{
  "crop_scale_min": 0.8,
  "horizontal_flip": false,
  "arch": "vit",
  "norm": "layernorm",
  "inner_norm": false,
  "shared_expert": false,
  "width": 128,
  "one_sided": false,
  "steps": 7100,
  "weight_decay": 0.0
}
Rows from block 4 of a small image classifier, named by matrix and row number. Rows with one number belong to one neuron. Each number is 200 + 40 x the weight over its row's rms, rounded and kept within 0 to 999. All counts start at 0. After the name is the row's rms in percent of the matrix's.
After each neuron's rows are labels from the 100 images, of 14976, where the neuron reaches its largest size: "strongest on" is what is common among them. Only what is clearly more common there than usual is listed. The data: seven-segment displays showing three digits.
# gate: MLP gate (model.blocks.4.mlp.gate.weight, 336x128), inputs 0-127
# fc1: MLP up (model.blocks.4.mlp.fc1.weight, 336x128), inputs 0-127
# fc2: MLP down (model.blocks.4.mlp.fc2.weight, 128x336, transposed), outputs 0-127

gate.39,114,103,146,244,179,186,209,199,226,218,236,193,170,161,184,174,203,177,178,170,169,185,166,216,242,152,231,162,255,273,242,173,188,173,230,215,220,230,232,221,220,186,220,216,180,194,214,164,257,91,216,184,216,228,269,201,133,271,231,150,191,292,168,217,199,170,170,186,197,158,181,171,180,237,155,143,233,152,179,226,248,196,176,222,243,193,162,211,224,124,150,163,174,249,215,249,166,165,184,214,254,204,168,292,326,229,135,167,189,179,203,202,152,200,201,191,311,218,191,171,204,232,163,152,214,196,286,246,248
fc1.39,111,101,205,237,142,237,209,260,232,198,259,230,193,240,178,210,258,174,131,169,147,213,200,165,294,203,237,162,252,288,203,194,177,187,249,207,221,162,229,168,237,223,204,256,231,193,233,204,211,119,209,176,139,209,232,254,218,192,166,124,200,236,215,219,210,180,248,256,248,175,203,187,194,235,192,195,233,167,207,167,257,180,147,214,198,244,214,177,224,100,170,201,158,283,183,273,214,149,180,191,155,189,177,282,314,204,189,232,238,268,270,207,209,222,206,223,258,210,170,218,200,192,178,231,231,156,248,245,243
fc2.39,107,184,203,145,142,191,214,177,223,84,231,300,156,158,222,197,242,185,243,121,208,199,181,142,177,151,168,182,174,177,125,205,152,215,227,243,190,267,219,222,203,186,236,164,241,211,237,170,277,157,189,238,162,201,307,269,189,137,145,210,137,169,226,233,263,265,234,188,226,200,178,184,233,228,225,215,241,169,235,281,203,201,219,202,122,297,209,242,208,244,186,193,250,232,172,116,233,165,158,205,221,217,185,149,181,231,192,207,173,166,202,217,245,222,143,219,180,170,240,197,213,177,206,192,238,240,168,238,146
strongest on: dark on pale

gate.22,103,214,249,186,140,188,238,240,114,212,164,273,162,242,300,155,160,248,209,224,157,183,275,175,220,147,159,203,154,167,188,224,209,248,122,186,215,197,268,78,213,205,211,227,209,209,148,215,130,210,234,202,193,167,249,209,168,203,229,244,169,163,210,205,115,194,160,155,141,122,176,181,189,243,228,254,189,152,199,198,134,184,205,152,231,224,242,218,276,234,229,193,223,241,149,163,183,258,146,270,222,222,187,178,182,191,196,178,196,156,182,200,198,203,197,172,235,167,194,132,194,204,274,223,195,254,229,112,212
fc1.22,104,181,227,168,209,127,169,211,237,159,229,182,258,241,132,206,270,166,227,191,233,188,173,270,143,213,180,169,164,217,235,204,205,156,329,246,214,211,108,306,197,182,228,250,223,251,197,270,257,252,191,241,187,246,155,145,285,197,180,137,259,259,219,197,214,195,204,266,264,253,199,190,182,148,196,155,201,245,268,247,217,226,227,215,200,175,202,195,226,217,210,181,178,208,199,261,254,158,220,227,150,186,249,282,178,198,187,238,224,177,205,224,209,224,203,246,231,223,172,275,229,184,147,151,212,187,199,248,200
fc2.22,096,239,167,162,264,179,131,220,149,244,160,236,140,127,219,200,197,178,180,271,176,192,161,151,225,132,183,242,212,220,228,178,235,244,232,254,239,185,140,206,222,266,273,264,255,215,184,184,161,153,260,228,252,192,199,207,214,211,134,234,207,166,206,94,266,235,184,209,177,228,175,181,170,175,235,169,175,275,189,240,179,229,250,153,199,197,184,229,238,193,199,203,246,235,219,232,216,200,187,217,209,212,223,190,135,230,171,234,162,147,245,158,172,200,189,233,193,130,219,106,163,115,268,194,152,244,206,102,158
strongest on: third digit: 2; third digit: 5

gate.311,096,184,176,214,237,142,180,271,110,200,216,180,198,237,203,116,239,193,265,175,275,125,244,183,236,152,168,155,180,193,160,171,216,148,234,198,215,209,159,227,176,184,150,177,219,228,211,168,179,227,240,270,143,148,240,166,200,272,253,122,196,207,233,212,226,195,223,254,246,263,211,174,271,154,198,152,204,245,222,194,174,249,170,210,295,121,184,191,188,157,220,220,206,175,201,202,213,237,184,153,228,241,236,151,185,148,205,194,147,233,205,177,157,252,245,143,160,153,107,182,158,192,246,187,158,257,139,165,242
fc1.311,097,164,166,219,264,195,188,200,193,187,151,198,196,223,238,161,271,219,197,189,260,163,277,99,154,159,240,170,195,174,220,222,146,154,241,136,236,199,163,275,158,148,213,70,205,217,234,134,222,221,225,214,188,215,271,135,154,232,201,175,194,274,223,234,183,154,227,201,165,189,225,191,215,183,187,171,160,263,175,196,170,240,204,208,226,214,182,226,188,113,224,189,243,131,165,220,258,125,163,197,243,218,238,128,172,170,199,176,174,174,212,176,168,210,299,125,184,219,111,237,244,218,204,162,192,197,175,192,205
fc2.311,104,234,128,205,141,209,311,224,168,193,241,156,211,233,175,166,245,183,224,215,236,196,162,198,194,175,282,180,175,105,242,191,174,219,135,229,204,222,205,197,120,233,187,244,173,216,202,166,213,118,179,184,262,216,193,153,246,189,146,255,275,247,167,215,162,216,236,143,216,157,184,207,178,261,202,162,241,193,157,156,186,266,212,163,256,194,245,263,226,235,210,267,231,232,229,221,190,153,199,234,227,164,257,198,194,219,141,213,155,170,146,182,191,204,237,84,290,199,253,202,172,239,179,209,131,239,195,207,222
strongest on: dark on pale

gate.67,080,225,160,245,205,224,197,198,177,233,147,206,251,239,173,140,230,204,170,183,172,213,142,225,212,217,171,259,275,251,211,251,168,226,240,199,144,195,159,147,269,117,168,128,248,184,185,134,198,170,140,255,222,175,165,257,186,254,162,175,180,213,200,249,144,168,184,207,201,187,125,247,165,236,237,128,208,204,230,249,203,231,220,237,238,203,207,245,203,223,268,224,147,247,211,137,208,216,153,165,197,167,175,239,163,227,184,219,144,107,189,239,188,181,186,168,251,137,187,166,341,183,205,226,254,160,178,184,247
fc1.67,083,229,202,177,217,242,183,184,172,180,144,114,183,243,232,151,143,197,271,199,247,189,208,212,190,200,242,220,202,187,170,232,237,182,182,225,212,262,151,211,268,255,152,209,206,192,201,190,225,219,225,214,207,259,182,203,252,94,217,218,123,163,208,176,225,153,186,132,153,169,210,138,228,153,207,185,219,260,195,155,141,299,188,206,270,158,264,174,111,150,170,201,120,161,243,215,137,214,243,162,249,181,165,141,183,234,187,202,171,255,237,137,122,226,181,242,194,162,153,179,153,198,221,218,206,233,265,152,233
fc2.67,085,111,169,195,186,171,180,248,201,193,279,237,161,163,158,163,242,161,262,177,170,172,222,121,127,226,145,262,215,172,156,207,125,232,219,283,188,235,214,135,201,230,228,215,193,178,189,165,213,119,230,197,166,131,164,225,147,218,185,259,252,246,257,238,278,197,226,301,231,203,232,170,180,210,195,252,132,167,237,170,206,184,187,225,223,223,211,240,241,198,198,184,195,153,239,275,188,236,198,180,143,223,206,235,162,167,161,198,179,116,244,164,199,179,246,225,162,89,211,187,172,208,163,192,212,257,195,184,216
strongest on: the digit 1; the digit 7; third digit: 1; third digit: 7

gate.243,077,170,185,129,207,264,127,251,180,152,174,175,179,198,233,180,155,174,158,281,181,148,201,162,193,145,179,229,231,178,181,227,158,241,183,169,155,276,230,196,97,268,172,118,145,151,154,212,235,216,223,118,212,241,215,163,187,216,174,209,256,198,236,165,236,241,204,262,188,112,239,233,318,184,197,192,211,203,190,270,188,221,220,130,169,160,195,236,239,192,159,137,193,173,186,179,238,186,237,235,162,233,180,174,198,229,177,130,221,192,217,200,177,127,201,240,137,180,217,141,182,218,230,253,235,196,234,189,256
fc1.243,085,232,165,143,115,188,234,247,224,147,170,202,202,187,234,225,184,218,241,191,211,210,144,219,133,158,174,144,184,210,219,216,168,242,151,176,81,201,187,232,245,230,232,251,196,63,207,236,191,212,200,179,192,120,207,100,204,167,165,181,158,167,216,188,180,172,154,176,263,218,244,244,195,199,158,177,189,175,175,191,220,264,152,247,155,153,153,147,222,166,196,132,240,219,236,147,204,213,197,151,195,222,127,221,195,201,226,196,257,187,261,208,213,231,171,193,260,136,191,241,147,136,216,184,225,154,244,214,114
fc2.243,087,267,235,171,264,187,281,159,161,208,194,236,185,219,217,252,208,237,222,239,268,136,197,186,260,247,161,261,158,250,202,196,194,261,232,228,170,237,216,162,222,197,189,180,162,268,286,218,245,191,238,180,167,225,222,137,228,127,158,256,205,147,224,144,152,250,186,223,167,184,160,239,242,161,203,105,237,185,166,268,230,159,175,224,161,202,154,183,180,192,175,194,191,151,246,275,238,199,170,169,179,220,262,230,148,142,209,129,191,215,193,224,282,223,219,194,265,225,240,227,195,186,219,217,182,267,153,214,281
strongest on: third digit: 2

gate.302,100,147,243,235,218,311,245,215,209,234,236,172,182,211,220,234,212,172,207,227,273,217,175,155,196,168,244,127,239,203,172,173,205,242,225,209,254,193,196,167,194,290,175,160,208,266,160,170,207,183,230,66,278,250,199,191,194,181,253,133,244,180,167,243,244,222,233,221,152,129,253,154,244,236,160,181,207,164,171,275,184,172,179,214,250,196,167,191,171,219,223,178,189,209,167,200,147,163,257,253,189,234,225,224,193,182,244,177,158,178,188,163,179,191,175,206,152,270,178,221,143,201,98,266,173,270,240,206,175
fc1.302,096,166,241,234,202,248,162,203,165,157,245,244,253,208,227,243,135,191,236,186,167,167,183,196,155,193,268,200,227,230,191,225,181,242,250,180,153,207,138,240,167,242,216,162,187,240,199,203,299,177,246,126,163,253,166,259,206,233,166,152,261,232,128,172,110,201,229,207,265,140,221,237,235,195,216,193,236,249,227,189,191,186,259,167,235,177,250,190,165,142,150,263,149,217,123,209,212,202,240,261,232,261,177,144,228,247,198,280,212,218,203,228,174,238,211,240,257,216,234,243,132,203,169,241,129,155,168,170,234
fc2.302,099,151,171,155,209,246,160,216,166,160,268,168,147,160,153,153,270,235,238,162,184,169,206,228,180,143,178,207,192,175,233,193,163,195,198,213,157,204,242,281,197,183,277,143,206,181,210,120,242,208,191,245,249,167,120,126,329,192,162,201,199,146,166,169,247,184,241,203,209,209,199,183,203,187,225,184,239,199,171,143,183,169,344,169,184,202,174,227,265,266,186,252,150,188,157,194,254,190,214,223,239,239,190,226,202,179,144,155,245,244,205,198,150,131,166,229,228,244,194,201,198,224,216,207,254,264,227,181,217
strongest on: third digit: 2

gate.98,121,253,192,266,213,176,202,190,201,121,259,191,222,269,233,180,197,150,169,201,277,124,194,191,258,274,106,147,173,214,177,202,178,236,175,161,172,241,153,181,204,237,196,239,149,187,165,200,178,277,162,206,177,234,219,178,242,174,208,220,78,262,149,173,194,226,254,165,174,229,272,175,208,206,262,199,216,213,138,203,221,195,198,199,185,215,187,271,236,162,233,224,168,195,143,239,258,217,207,198,161,250,134,176,220,180,244,213,220,181,219,242,235,265,183,282,249,245,202,242,242,168,231,169,241,186,265,126,152
fc1.98,118,210,271,207,203,172,273,145,224,156,217,229,201,293,205,156,220,267,208,186,211,226,140,150,157,251,191,175,156,195,215,203,245,264,141,218,178,206,191,185,235,199,225,212,230,191,222,244,201,265,126,242,199,320,143,209,208,179,178,227,174,253,154,134,155,176,211,167,239,210,310,235,188,224,174,202,219,168,207,197,248,154,205,156,205,196,195,271,182,216,192,196,74,198,239,161,213,227,181,199,201,156,152,207,211,292,228,128,259,169,229,199,172,212,171,321,213,250,186,192,179,194,199,164,199,200,192,208,184
fc2.98,110,161,119,220,244,197,208,132,172,191,93,186,226,171,169,231,144,138,182,225,209,192,126,219,145,137,145,241,191,253,167,211,264,217,265,152,136,228,189,191,180,197,168,189,173,212,158,193,156,199,179,210,167,127,252,232,247,189,254,181,208,186,261,213,287,248,250,123,208,201,165,136,206,167,174,172,212,264,230,211,206,200,138,209,151,205,203,206,182,212,220,203,135,231,222,182,285,175,254,217,264,209,149,195,184,207,229,228,237,151,148,157,239,211,107,247,205,209,177,176,126,184,204,199,241,228,251,195,134
strongest on: the digit 1; red glow; first digit: 1; second digit: 1

gate.116,113,207,163,208,172,247,220,189,167,196,241,154,215,226,177,195,152,230,172,143,220,176,238,243,211,255,255,162,172,169,206,253,175,250,156,203,91,192,162,179,201,212,249,203,171,172,166,145,185,216,175,84,161,173,201,110,240,183,186,165,151,231,128,168,110,189,173,167,161,159,168,182,204,148,161,123,115,186,182,280,209,178,263,256,254,219,160,224,227,181,135,180,231,191,262,182,189,220,218,166,190,193,220,218,138,236,160,247,195,210,225,186,132,210,249,152,185,244,179,196,212,142,246,264,182,126,174,177,202
fc1.116,113,186,141,190,193,262,279,203,176,202,290,219,202,149,192,190,149,193,232,238,270,204,206,220,186,278,220,229,182,179,191,165,181,143,208,128,109,161,183,151,203,203,272,222,179,163,156,133,136,209,143,145,186,195,179,190,222,159,214,233,162,259,117,194,153,132,248,144,191,168,168,156,158,147,223,138,175,196,277,231,168,208,240,207,191,187,175,254,198,219,173,154,241,152,230,148,188,246,291,188,186,215,247,189,132,224,224,240,211,256,184,157,154,187,239,168,211,182,254,179,241,167,199,200,146,233,266,228,184
fc2.116,107,153,96,149,178,162,181,176,272,195,161,116,206,209,195,169,220,175,222,220,229,273,270,220,263,181,206,231,137,196,100,191,212,173,153,274,195,187,181,260,253,204,177,183,222,207,223,228,200,189,204,180,256,179,210,151,134,242,149,212,219,183,226,116,271,249,182,208,208,258,191,182,197,216,242,249,198,188,172,130,204,184,181,220,203,236,257,190,193,95,209,203,231,261,231,211,239,257,186,182,228,171,189,255,221,189,208,147,222,144,259,283,240,145,160,229,131,200,184,228,152,208,232,240,170,170,155,164,239
strongest on: dark on pale

gate.317,098,271,286,219,183,176,180,256,223,194,172,244,210,187,228,225,221,173,227,217,194,246,200,217,184,254,115,151,182,216,149,169,243,250,84,214,169,203,265,177,208,230,155,155,251,251,222,191,222,159,195,220,188,175,168,174,224,135,247,199,167,164,165,161,161,150,205,283,210,247,214,174,221,209,217,200,197,274,166,207,160,179,201,196,194,208,182,85,182,178,266,228,123,267,213,201,151,214,236,176,242,236,178,183,162,130,143,174,260,172,216,198,256,151,246,233,118,155,230,158,138,131,207,194,202,172,211,252,206
fc1.317,099,248,205,293,139,178,206,208,142,184,171,209,175,166,127,260,262,209,178,187,201,205,199,278,187,261,163,216,224,225,221,211,191,233,153,272,196,180,254,225,207,164,196,108,253,221,208,174,216,200,194,291,188,203,222,149,235,144,164,236,196,151,197,220,239,201,189,211,203,241,240,181,218,233,242,176,137,164,133,186,159,196,239,236,202,121,204,149,174,197,192,278,186,246,188,295,203,233,211,214,123,224,204,184,223,163,267,242,246,197,284,124,193,201,224,193,129,157,186,121,115,190,193,240,212,245,173,171,198
fc2.317,103,170,203,205,186,214,203,152,170,113,185,140,181,236,221,283,166,182,269,124,253,224,236,201,225,184,246,226,131,204,155,238,262,213,141,202,153,208,245,173,229,227,171,129,234,203,259,240,195,215,155,230,181,246,233,263,212,239,253,172,104,222,215,298,210,267,216,158,184,219,206,262,210,177,259,188,237,183,208,144,227,165,186,181,166,271,199,115,239,236,208,162,226,165,222,215,172,267,172,220,191,202,208,214,162,189,222,123,192,246,219,143,205,225,199,134,136,175,235,176,266,157,257,194,206,263,186,203,178
strongest on: third digit: 2

gate.184,092,207,234,185,285,147,244,164,189,260,221,214,166,185,137,124,213,152,256,174,261,224,215,156,172,252,123,222,202,253,263,207,240,140,187,135,195,253,177,161,186,211,226,210,207,202,178,168,236,152,176,231,231,182,161,191,134,237,251,186,170,130,193,254,162,240,172,256,256,214,266,264,198,172,163,195,156,270,184,253,234,241,205,237,175,173,244,161,199,176,176,212,290,246,229,167,208,222,196,261,154,170,266,232,259,215,166,257,197,219,170,194,199,310,146,231,194,200,157,221,213,233,216,225,211,189,158,266,191
fc1.184,093,232,261,213,226,181,225,154,184,139,159,190,218,139,190,81,198,198,194,162,185,218,247,162,211,266,132,214,196,149,268,184,270,192,263,189,163,217,132,216,136,230,139,195,245,169,191,199,236,220,228,242,246,227,206,271,222,221,282,153,203,191,213,232,237,162,188,223,239,222,199,242,203,223,289,111,183,206,243,237,192,261,232,211,234,221,271,151,170,213,221,212,194,198,167,220,142,190,142,290,169,205,208,192,253,229,286,246,173,228,211,151,163,231,192,230,260,164,152,202,212,180,200,173,253,191,178,228,275
fc2.184,095,147,230,218,247,222,250,195,206,258,192,167,207,242,221,255,276,212,187,251,191,154,217,254,195,195,222,213,216,200,121,141,181,145,196,210,158,218,172,196,232,210,271,178,220,194,206,221,185,169,198,192,230,274,168,117,210,154,205,139,195,265,247,194,197,212,132,150,128,179,145,200,234,233,114,208,223,270,225,243,229,150,212,237,209,162,170,228,239,240,127,160,204,206,226,240,223,264,180,232,239,146,308,167,125,187,174,175,217,181,228,185,247,251,161,139,172,237,184,207,103,166,207,229,131,160,187,192,249
strongest on: the digit 1; third digit: 1; third digit: 4

gate.330,105,184,194,150,135,155,161,236,234,209,177,124,257,248,104,205,264,196,223,209,140,233,137,180,169,147,233,158,141,201,190,217,194,277,258,162,176,248,214,220,207,178,228,166,279,216,179,207,176,208,260,137,247,183,181,181,178,178,195,156,199,216,226,248,184,243,212,143,229,206,266,219,184,202,198,127,163,174,144,181,246,211,199,214,104,217,185,246,232,151,109,229,220,116,203,164,188,179,165,260,159,268,150,147,207,175,192,243,281,159,180,175,158,188,204,224,177,218,173,238,269,187,217,233,204,222,133,235,181
fc1.330,102,178,206,231,221,257,154,259,189,182,172,155,161,183,183,173,201,213,155,229,75,221,136,231,181,142,145,234,147,168,195,254,256,202,247,211,254,227,152,234,192,247,162,233,201,163,165,249,201,272,193,240,189,189,202,213,145,196,168,145,225,182,226,162,226,261,185,211,219,170,191,135,132,191,201,245,160,178,120,224,221,229,239,95,178,220,164,206,219,186,133,229,202,139,206,237,181,222,250,230,223,250,181,196,136,169,186,146,264,263,249,157,194,235,284,224,168,206,132,201,246,216,244,198,145,236,132,218,198
fc2.330,097,150,267,221,142,227,181,203,204,179,199,254,204,95,185,165,207,232,206,215,222,154,183,261,196,207,171,223,209,138,194,168,181,216,155,222,232,196,250,188,152,195,223,176,167,212,235,230,188,199,166,150,164,216,157,207,192,199,225,234,256,174,207,218,138,118,160,249,171,194,255,180,250,132,200,194,153,156,166,213,213,161,187,146,209,256,193,202,261,182,186,270,233,197,261,236,246,151,194,247,196,203,226,162,188,51,96,231,256,220,196,206,181,197,190,91,179,256,205,299,199,220,254,224,230,165,191,223,154
strongest on: third digit: 3

gate.331,089,198,221,176,134,153,244,180,131,224,254,173,197,195,160,143,196,269,227,180,181,130,212,193,214,258,151,216,223,145,250,171,194,258,171,274,217,273,199,293,163,168,160,166,181,226,194,198,191,183,218,195,165,216,183,174,182,230,243,212,134,179,176,246,179,254,211,134,231,221,183,243,217,203,246,203,184,281,247,207,206,213,184,188,210,284,161,213,213,228,270,180,99,243,228,162,183,224,198,203,289,238,194,306,185,155,236,201,210,210,253,177,236,299,182,235,238,200,270,224,191,211,262,190,176,139,243,188,169
fc1.331,085,118,232,170,187,165,174,283,139,190,253,118,153,162,157,240,271,249,190,164,186,232,200,134,256,261,240,236,242,191,252,122,163,177,149,277,245,179,210,259,203,210,216,171,204,251,229,275,133,202,153,204,196,169,215,163,148,197,169,188,161,199,191,175,192,197,166,129,150,139,160,225,269,211,283,235,188,165,186,177,174,214,235,206,201,169,176,187,160,195,218,151,186,275,234,199,185,189,202,232,167,276,190,242,246,209,250,173,171,243,237,156,189,266,211,207,116,203,189,198,156,195,215,227,170,200,135,147,224
fc2.331,090,214,132,256,140,290,118,181,266,169,159,181,214,197,194,212,202,236,201,175,146,250,272,146,162,141,165,197,153,167,139,201,191,174,199,173,156,234,222,204,198,176,178,164,171,181,247,156,220,165,279,236,226,197,272,206,155,189,237,228,313,219,160,219,177,257,144,136,181,169,242,202,193,172,204,153,258,112,238,190,239,216,218,213,198,245,196,213,229,207,194,243,211,192,151,180,135,235,253,187,243,223,215,113,156,223,120,214,226,220,162,205,239,221,263,193,264,264,216,174,148,193,246,215,205,236,216,178,242
strongest on: the digit 1; second digit: 1

gate.218,103,176,172,176,136,234,156,187,118,241,163,172,183,212,135,226,169,183,94,184,116,235,200,179,176,151,206,216,166,199,134,280,182,235,177,202,280,198,145,183,233,221,176,211,264,232,248,177,187,229,182,206,230,179,218,241,206,238,173,264,207,214,224,151,233,188,147,216,185,263,257,166,213,198,227,233,228,220,132,245,164,293,196,171,226,230,163,175,233,231,103,215,175,220,157,151,197,171,213,165,153,141,152,175,192,154,94,236,191,192,143,200,118,296,191,178,194,157,222,206,213,210,245,208,241,217,197,224,209
fc1.218,105,155,147,191,228,174,161,230,211,247,194,189,189,217,163,205,252,244,158,256,161,215,223,165,232,220,234,147,197,245,210,232,189,268,139,204,179,169,170,142,220,195,222,192,182,211,260,330,191,175,195,285,150,205,203,154,173,313,211,167,182,218,192,175,166,192,197,221,190,230,238,161,246,241,224,190,242,213,248,228,174,242,172,154,147,136,207,167,194,202,201,251,227,193,176,199,222,143,198,155,201,168,232,114,69,174,175,149,117,237,146,133,216,187,235,254,136,211,217,179,207,145,184,179,241,215,125,201,180
fc2.218,101,220,174,217,289,174,227,154,199,183,238,129,233,235,85,265,137,181,197,168,178,134,145,202,210,234,202,247,245,227,165,200,144,180,285,251,215,215,183,242,139,241,151,116,199,192,205,175,196,192,208,186,172,193,178,186,164,228,267,259,257,186,162,191,208,186,195,284,200,177,174,281,212,235,210,207,156,229,217,248,160,268,168,230,177,241,168,210,246,160,161,156,215,181,243,248,151,180,125,203,217,233,251,214,220,186,253,258,194,134,187,228,178,269,200,236,189,239,271,140,246,245,203,162,171,178,223,157,194
strongest on: third digit: 2

gate.251,127,193,157,134,216,154,196,175,151,193,186,180,203,171,161,219,163,182,153,217,195,142,181,203,263,201,185,252,250,183,214,176,284,143,290,182,227,160,148,156,244,213,180,197,137,163,173,166,123,220,96,202,214,282,175,259,160,218,207,257,195,196,185,257,155,217,219,152,195,220,212,205,216,183,196,128,159,247,278,206,172,166,185,149,219,226,182,201,222,180,172,181,195,226,207,223,238,197,191,316,190,183,227,200,231,165,233,159,188,138,235,239,231,168,173,244,345,210,245,230,204,256,220,218,211,216,180,285,189
fc1.251,126,160,213,190,204,202,191,104,225,212,228,214,144,191,250,215,182,214,238,227,205,202,279,220,206,233,202,179,231,232,225,261,229,179,219,275,184,177,217,215,139,158,213,128,148,210,209,166,222,119,270,137,248,197,186,256,174,176,210,122,171,229,153,154,207,189,209,142,164,166,172,217,103,204,159,187,211,234,171,314,278,206,217,199,198,234,176,185,187,191,215,158,169,190,164,169,218,167,189,249,200,228,222,239,279,237,175,236,164,180,119,312,218,287,234,166,229,154,181,186,145,175,135,159,180,220,216,236,188
fc2.251,117,141,196,148,264,182,143,223,169,229,260,137,240,198,256,262,194,230,269,256,205,161,162,192,220,237,238,196,187,247,175,183,254,216,252,247,178,194,178,246,147,265,115,177,248,232,241,164,202,184,187,204,261,217,159,257,169,192,191,127,132,180,195,220,156,171,161,222,225,156,212,204,214,231,110,244,170,160,218,188,205,139,158,223,206,266,170,296,204,133,181,160,136,252,172,259,229,162,181,144,247,170,208,235,123,255,245,228,182,157,176,276,220,214,202,189,163,162,171,229,216,243,166,213,180,178,178,211,211
strongest on: third digit: 3; third digit: 5

gate.327,116,154,152,182,264,169,171,159,189,251,210,204,219,280,230,197,143,189,208,256,240,261,178,234,172,198,138,210,175,181,305,157,195,189,244,149,224,228,192,220,260,231,224,174,195,221,205,171,128,192,228,186,207,162,186,244,196,154,271,161,169,175,164,297,181,215,139,164,220,240,135,212,232,171,239,208,232,241,211,190,182,149,173,212,151,212,246,193,209,167,161,202,263,118,255,204,160,216,146,191,234,263,176,216,184,292,169,207,217,176,154,263,191,269,160,227,284,208,249,184,143,194,118,181,229,148,208,220,252
fc1.327,118,164,194,194,265,250,189,173,176,221,192,190,195,232,213,176,144,225,189,197,267,267,186,244,211,162,233,188,194,165,316,135,250,155,203,158,204,280,220,133,211,210,210,199,201,141,184,218,157,97,224,274,173,178,195,202,176,182,192,208,179,188,195,299,206,151,176,215,256,186,214,237,261,218,238,153,230,196,193,138,165,212,139,224,115,242,179,214,218,194,130,199,253,128,226,218,230,181,180,136,225,209,195,210,200,301,216,127,168,122,205,247,186,185,210,233,215,200,249,134,167,243,173,134,242,147,191,207,191
fc2.327,108,171,220,102,250,190,235,176,200,237,301,259,220,276,180,185,160,217,222,214,151,211,157,184,151,247,232,219,214,238,210,161,151,233,98,150,160,209,239,223,159,168,208,158,126,258,217,160,262,205,183,226,160,213,192,292,208,237,166,154,226,240,147,236,178,191,166,199,253,217,193,225,263,211,177,214,180,184,222,212,211,205,198,311,186,301,207,225,184,295,220,225,238,244,190,180,218,200,254,138,201,190,181,180,187,257,251,185,231,189,192,214,163,179,92,217,226,237,220,219,164,223,171,149,216,194,195,154,227
strongest on: the digit 1; third digit: 1; first digit: 1

gate.264,086,212,163,164,150,182,211,157,265,160,214,217,182,248,237,152,202,142,219,201,123,209,173,248,195,204,171,150,222,178,254,241,264,215,136,270,162,160,230,232,199,156,167,175,131,152,214,235,170,152,176,221,224,131,213,171,190,235,147,197,170,181,124,148,179,117,215,166,149,191,196,166,232,178,113,227,178,180,206,199,199,174,220,258,263,238,223,251,183,172,212,180,147,244,203,239,190,177,243,189,195,194,167,177,304,234,194,248,171,170,182,255,186,147,228,243,262,167,138,214,307,274,170,163,182,274,196,213,184
fc1.264,090,263,172,180,162,158,126,185,245,248,203,138,207,147,216,153,140,203,207,249,171,157,169,231,262,200,178,198,219,195,194,210,193,151,209,178,237,196,186,254,218,105,232,239,197,128,126,181,178,204,217,177,247,201,162,127,248,233,132,210,212,193,236,153,203,193,216,220,128,146,215,174,205,245,220,227,229,211,255,193,123,269,126,181,269,161,247,214,239,225,213,141,225,265,146,223,259,218,162,197,192,228,196,211,246,232,204,161,142,164,138,154,220,276,218,262,178,130,225,253,181,127,152,206,221,161,183,172,229
fc2.264,090,155,218,181,260,248,176,231,238,178,266,163,169,235,214,225,267,130,196,222,167,138,151,133,135,175,152,200,182,185,206,284,179,169,137,195,139,191,245,194,200,226,124,122,189,220,224,239,214,207,200,151,224,188,210,206,178,238,254,194,216,200,223,241,160,186,249,234,215,175,187,268,217,236,148,233,209,103,235,196,226,200,193,137,129,257,196,146,248,199,203,238,198,177,229,193,248,208,209,232,208,84,238,220,174,216,177,184,242,175,164,288,212,127,238,167,130,159,240,140,190,251,166,209,196,239,261,172,183
strongest on: the digit 1; third digit: 1

gate.168,084,136,253,169,198,212,232,230,185,213,183,220,238,213,142,127,210,242,206,174,244,182,217,197,179,166,172,268,206,261,132,242,227,188,158,159,130,138,271,189,170,143,210,156,125,241,138,281,159,207,152,132,199,188,243,220,207,216,176,205,149,198,189,215,211,218,243,228,232,173,247,178,162,130,191,119,150,136,182,196,169,166,235,196,143,228,188,192,204,212,222,236,230,230,143,203,137,192,170,229,226,264,135,176,252,226,245,213,206,206,181,206,182,211,289,90,129,188,168,195,196,290,169,183,223,219,153,227,171
fc1.168,084,224,210,274,256,251,217,135,220,247,233,242,170,173,144,144,246,218,229,200,155,237,207,286,228,183,166,166,236,220,135,227,196,192,203,190,198,197,190,193,150,208,204,169,151,253,247,237,188,216,194,236,220,252,173,221,181,129,81,189,176,199,253,223,147,216,184,211,249,192,230,143,190,190,188,269,212,200,148,255,203,171,222,101,237,179,217,193,200,148,162,185,165,234,68,160,184,255,166,185,189,172,192,176,124,127,186,206,239,231,195,226,234,142,236,181,185,152,231,258,232,142,242,187,266,145,208,220,174
fc2.168,078,261,180,162,265,195,202,136,210,244,243,239,182,201,209,200,211,165,241,205,217,179,146,183,170,154,150,244,225,265,177,176,243,197,215,205,252,177,249,217,201,205,187,230,144,163,208,156,125,226,241,221,230,185,201,246,164,179,211,189,294,219,190,251,188,222,209,180,221,191,177,172,217,222,261,218,215,109,164,187,209,183,246,131,210,175,200,182,188,212,129,175,205,187,242,80,232,175,251,156,104,205,233,201,234,217,148,177,118,183,282,159,228,156,206,135,196,117,165,159,231,209,180,124,215,141,238,171,293
strongest on: the digit 1; second digit: 1; first digit: 7